A small contrastive image-text model, trained from scratch.
Model: 3.93M parameters, 64-pixel images, encoder arch convnext_v2, encoder norm layernorm, encoder patch size [4, 4], encoder depths [4, 4, 4], encoder widths [64, 128, 256], text encoder width 128, text encoder layers 6, text encoder norm layernorm, text encoder activation gelu.
Training: muon at rate 0.0093, 6600 steps, batches of 128.
Rows from block 3 of the image encoder of a small contrastive image-text model, named by matrix and row number. Rows with one number belong to one neuron. Each number is 128 + 24 x the weight over its row's rms, rounded and kept within 0 to 255. All counts start at 0. Numbers have three digits each.
Before each neuron's rows are labels from the 100 images, of 14976, where the neuron reaches its highest value: "strongest on" is what is common among them; "lies over" is the class under the peak. Only what is clearly more common there than usual is listed. The data: small charts drawn from random numbers. In brackets: how many of the 100, against the usual share in percent.
# fc1: MLP up (encoder.blocks.3.mlp.fc1.weight, 256x64), inputs 0-63
# fc2: MLP down (encoder.blocks.3.mlp.fc2.weight, 64x256, transposed), outputs 0-63

strongest on: heat grid (46 vs 7.1); items: four (40 vs 13.8); bar chart (25 vs 7)
lies over: data marks (54 vs 22.9)
fc1.28:124101149147130102106145103156163125093117139112144137145109147102115126155147073151163094181114129105096160148128108116135124199101161095130112160116137111134133107100101129165126143133125143
fc2.28:138126113154122203099151105123117124106118137138144109088122118095122148120154145136155106133146129107130119137133111064137116119140099144060202115147137140135156165117103129129123117144133140

strongest on: area chart (40 vs 7.2); dip in the middle (33 vs 12.9); peak in the middle (31 vs 13.1)
lies over: data marks (73 vs 22.9)
fc1.243:110111143103165170154118089175106103112103092154143122135123134153128192121134130118150087121100128172094112146127113093119123163145138148169127139141162130139143123121149173128125164100130129
fc2.243:120140095154144157121123167103093110145087122177139132104115089117162110110102131131131144094140119095161144107149118101118117108155167141189125128157122121146095143128095131100177138145125099

strongest on: pie chart (47 vs 7.2)
lies over: data marks (79 vs 22.9)
fc1.166:110157120158096134100167182127126133095140140123136120138131108122183147154107126124159119075145128088122125142119147197136140155136130179180155112141136102128111115133124137141161126133153120
fc2.166:117155092172159112155108116104141143130145130080130121176132148153145104105149097118108148112135142123155110082120109142103149093187137127115139147131139083113152110109124161168107102099147125

strongest on: pie chart (32 vs 7.2)
lies over: data marks (71 vs 22.9)
fc1.147:128128142114122105157164151115176084155144087142141087137186119102147128168165106181118144090107104168140139136132110111125145126134130133147137122136115151144151162120090109152153151113142145
fc2.147:107123160161096161109113139118150088102122080113144113110108114108131177133137123141154138140138141129120074122092184136110144101128093138103140117140168140127143159100122155122150185114141103

strongest on: items: three (36 vs 13.1); heat grid (31 vs 7.1)
lies over: data marks (53 vs 22.9)
fc1.141:168114145140128125123119121117115132154149154130107135078137141118135177145149092137127104115171112123167148168146125131102139164103125122151146149084149108136123178060178109109128135128143119
fc2.141:105114148078139134129118135148136114108097150109090119146126136154093106152126163140127157141128114143125096137166069133173082112110121116113118143156175135117156103094097160112144133174149120

strongest on: dark theme (77 vs 30.2); ring chart (34 vs 7.3)
lies over: data marks (72 vs 22.9)
fc1.212:125175135096140113141150133143154150125088171147153131134184118125147158125107152150143149135136102119129083138115145186141145154121148165098148164142153128138147165087114174147123111132148122
fc2.212:132090133078155122115124111149115120159129171152148161113112146137165124107164121102091135149122116104140128115100149185100104115137156102107092155116148105153138116111132174136149082158108117

strongest on: dark theme (74 vs 30.2); histogram (38 vs 6.9); pie chart (31 vs 7.2)
lies over: data marks (94 vs 22.9)
fc1.98:138120071134122072157099126132110141141108132125124143127131167102183138166140145138152147086175161145123142132140101111138144135131142112121105109112142150145122142087155183144116131152077131
fc2.98:108170145157126167130159111072114143137135103102090145138106138123141088112122125140120139098131134133123125094096098136081111160138128115139168139166129128148164140109117176137160119111072155

strongest on: horizontal bar chart (35 vs 7)
lies over: data marks (57 vs 22.9)
fc1.55:117157097141119109166140131131103155173190132091140113197125117098163143103126147119118110140083106143109111136155100151102115129114143138139112136141108173115140150165161140123100112111114132
fc2.55:187155150104171090116112114148116139135125150172138144092108079142126149119103108108145142116145135125161109121114149123169116143114091146099077156101128134144145126129123140123084159147108089

strongest on: pie chart (35 vs 7.2)
lies over: data marks (60 vs 22.9)
fc1.75:115131143121122146067104107144167135132180147103142156129096145084091133134131096163113125154106093133140130123110114096120150149119144163132134135123124139174123171117164171143119160135162159
fc2.75:147116123125116136138109142108087097120124150115128125147076140088104139160094095185124137168132110138151119085119101118145112157120142152118137175142185146115157142129117104110119182141115140

strongest on: heat grid (33 vs 7.1)
lies over: data marks (54 vs 22.9)
fc1.115:110135164108121141155189128117136127165133082140151128122156153126170128080146113162125116166118124137147161113114115106149142099148134112083116131146074168129129158123120111135075137133145108
fc2.115:155171144137072163124132129123111124089127105113132120113117109130156183124150093131132115154096127127147100106175140141128118109115121132099163149109114099125108168108116114140165178072123142

strongest on: one colour (88 vs 53.2); area chart (33 vs 7.2)
lies over: data marks (59 vs 22.9)
fc1.103:103136145152109126127129153111163088103128121162119128119152192147150113116144131131124136089136114171142131046125159096105131153133114107126068154154159157137115116157138139126129142132128129
fc2.103:151097149097114132139088130165126122087132163148137151155089123137138156138136097081151158115133127133123122087123155167147110139137121101079157168121126121105110080154117125133098152161095145

strongest on: one colour (89 vs 53.2); peak in the middle (72 vs 13.1); area chart (56 vs 7.2)
lies over: data marks (68 vs 22.9)
fc1.221:129152124143127125123113146158156171122125165109133165141131118151167099152103152126143113151113141127112105143127149177133147134116146101168133135149050127179163123154134160137162132105134092
fc2.221:152083115129150129102143130128134142101128098105118111143109141114157164103139151125084135104181129149170141095070079103111139110125173138114099147152114152114139110144166157126153130159127119

strongest on: one colour (82 vs 53.2); histogram (70 vs 6.9)
lies over: data marks (56 vs 22.9)
fc1.216:141181157127132112115148112120165175169131114113118139118113135177114097133137108134104126162131098143099127141140141122144135134192101137136186168154119138126143131170115120156169123161142141
fc2.216:127109148130123158133209134132106151099121089140116102094119133081135163127135149114157088125161110140131136107154140122138160131141124080111079131090097116141119145138144129139148114123118180

strongest on: one colour (86 vs 53.2); histogram (74 vs 6.9)
lies over: data marks (68 vs 22.9)
fc1.35:162120136114139129145140136118126131138175130137150146127135145140142134140133158157168136117113128125126128145100146131112108160201136135140028164132175155142129145136145145127161155130097132
fc2.35:095126107131117148130152153115108148125147119156111096139122114103122114107117139144144150103119138150115141140158138088177150133146138032153133140123144143087138145180113157113119139133089092

strongest on: heat grid (37 vs 7.1)
lies over: data marks (55 vs 22.9)
fc1.194:122092106127123111161110120126147110186097097131120127135116145101153136119182132123089113087133124137073110150117107108137107154163092170113127086120125163157129177119139114107153137137117115
fc2.194:197170166140095163150095134066084146152122110118119149152117128101124134119095104139122121113119126126166141108090121160098103124135082095146121112140135146123156116127121159139152140128141142

strongest on: one colour (86 vs 53.2); line chart (47 vs 7.1); area chart (31 vs 7.2)
lies over: data marks (57 vs 22.9)
fc1.3:141122138081059115135103121124152129127093136139114130120150139143165149149131145115118131138127111122145176148139137093132115127108199131089132147143174145138175135121133162136073119151149138
fc2.3:147117101155150135121132140162116088126158176115107128093159114150125171105135100108117143134113081128118131104134160187113113145090130140110143154133133151181100114113156095088108113106122142

strongest on: one colour (91 vs 53.2); histogram (80 vs 6.9)
lies over: data marks (68 vs 22.9)
fc1.193:096097133132087135090123149095125182144143170137114131151130148142115119134141145125136133135142099113101113115135135127119072117182171116130174155123152133142118141182134108128125159181156118
fc2.193:136110126139127167139113136136165111124150098154131121183109150112154150103131142091100138113124125103097164109098121108105128138137155099116106199134137179119135131115107153128150124068097129

strongest on: line chart (34 vs 7.1); area chart (25 vs 7.2)
lies over: data marks (53 vs 22.9)
fc1.18:119107163109116134130157153108166162129141097145140160139139144134158120095152107134079133102185146082161138139118168100135145137154109157111146143148129152108133134165093121145151104145173107
fc2.18:130128166113124160131178108126146147107111101116129165076158126157133128140140101139149096139113103149130106114118157162098136144094090111115068134146135143131131128120099097181133151137083145

strongest on: histogram (57 vs 6.9)
lies over: data marks (55 vs 22.9)
fc1.220:157130109121132095148154149142094161124153170133130140144080120166130125125137151124136172128152125154144146129070102137134157190128138125152089127135162148129149148111102108169124157152124163
fc2.220:089114125136146140134151123117105093136120123103154096122055120107133130137129142141158083123166158167107132129140152097147118124101139088075129167122138135144126145146115152167146172130104098

strongest on: pie chart (55 vs 7.2)
lies over: data marks (66 vs 22.9)
fc1.85:143143139165166121092097159113111121121131124143110144131155117129143125108099132088121136171131089146096131068144116102132111096140157148161118128147169159169132123138110183129095133159159114
fc2.85:087104136122111123133123150138173106114164153105145114183124168142118110142076098102148123103141104128132146145137165103138115165143149130108136161131106152169128144088145129087110088103133104

strongest on: dark theme (78 vs 30.2); pie chart (47 vs 7.2); line chart (40 vs 7.1); trend: rising (36 vs 13)
lies over: data marks (71 vs 22.9)
fc1.77:150128115163168163109110141116153151126125128112115144131111100148160099096125169132131138136128093133098124132140119191129152143125177122194128136134123137181123086140134153142154128094123092
fc2.77:122122107152120107148126130137142159138117172119138122148113151142112137187134177109141142079151105152125133067119117126094148133134111131141136133090122128132112126121125164043095112138154128

strongest on: heat grid (38 vs 7.1)
lies over: data marks (71 vs 22.9)
fc1.178:120121161095121113138146124146102165131122141097149110128172092129172146126136114106127118099131136155087144124138099087159099164128096114113126173138146112111179159101158133107113151094089122
fc2.178:140113150160112172142135148139126112119131158150086125107069143105136092126110063129156134158133126133153114149142101116132109115105116115150139144137161062149119159156103126132163167118106131

strongest on: line chart (47 vs 7.1); falling (45 vs 12.5)
lies over: data marks (50 vs 22.9)
fc1.88:104089116142122102140140129157153102122119058122114159142097143114172122111182123137126124115090162143100123143103107089123153136111175147110131106122089154116113142119102154135150132145085109
fc2.88:138158183160123174157112152078080115125114128111161168087128098123139136087143123132105109115126133132141137134098123166100120075109125126083158137140100158118145157114136140143112136123116147

strongest on: dark theme (63 vs 30.2); heat grid (26 vs 7.1)
lies over: data marks (65 vs 22.9)
fc1.129:096135129163098193140118137140087078169164152139091119094146124124124130147130175116118111086145105147129134085130149137137118090146133137110140114126166151156131163132163130119134097133115154
fc2.129:154162114125119103103097116097111138114053110166134126193113117121137117113152134143129096114135145132150113121150111117133127118149096134153120207134104154101127130145159128108104107141157130

strongest on: histogram (25 vs 6.9)
lies over: data marks (64 vs 22.9)
fc1.16:138141133120121144155144135129123168144158115137123132141105153119143185138194149141122148124140108181111142174162094094160149148120147125106116145151084143120110113105142119136129148167170160
fc2.16:128133130148144151127125103137069144159123151155107129066111108132113120108123112115157145116144121175142109115060139139115131132084149116129112108167090162135136147102102137147152175109153124

strongest on: pie chart (43 vs 7.2)
lies over: data marks (48 vs 22.9)
fc1.22:123119156129170131139153129202135154109125129126152154130115152131110130121127148134140108172154142121110119131117142118152132160139174118109133159126141082119152056107136174152134164163156132
fc2.22:125096091163139160132120120140123185111114139141150106112108101118094141107112152122138107141182131123145132128141144123138134096111162148092159154165128146149094131084082087156159115139130091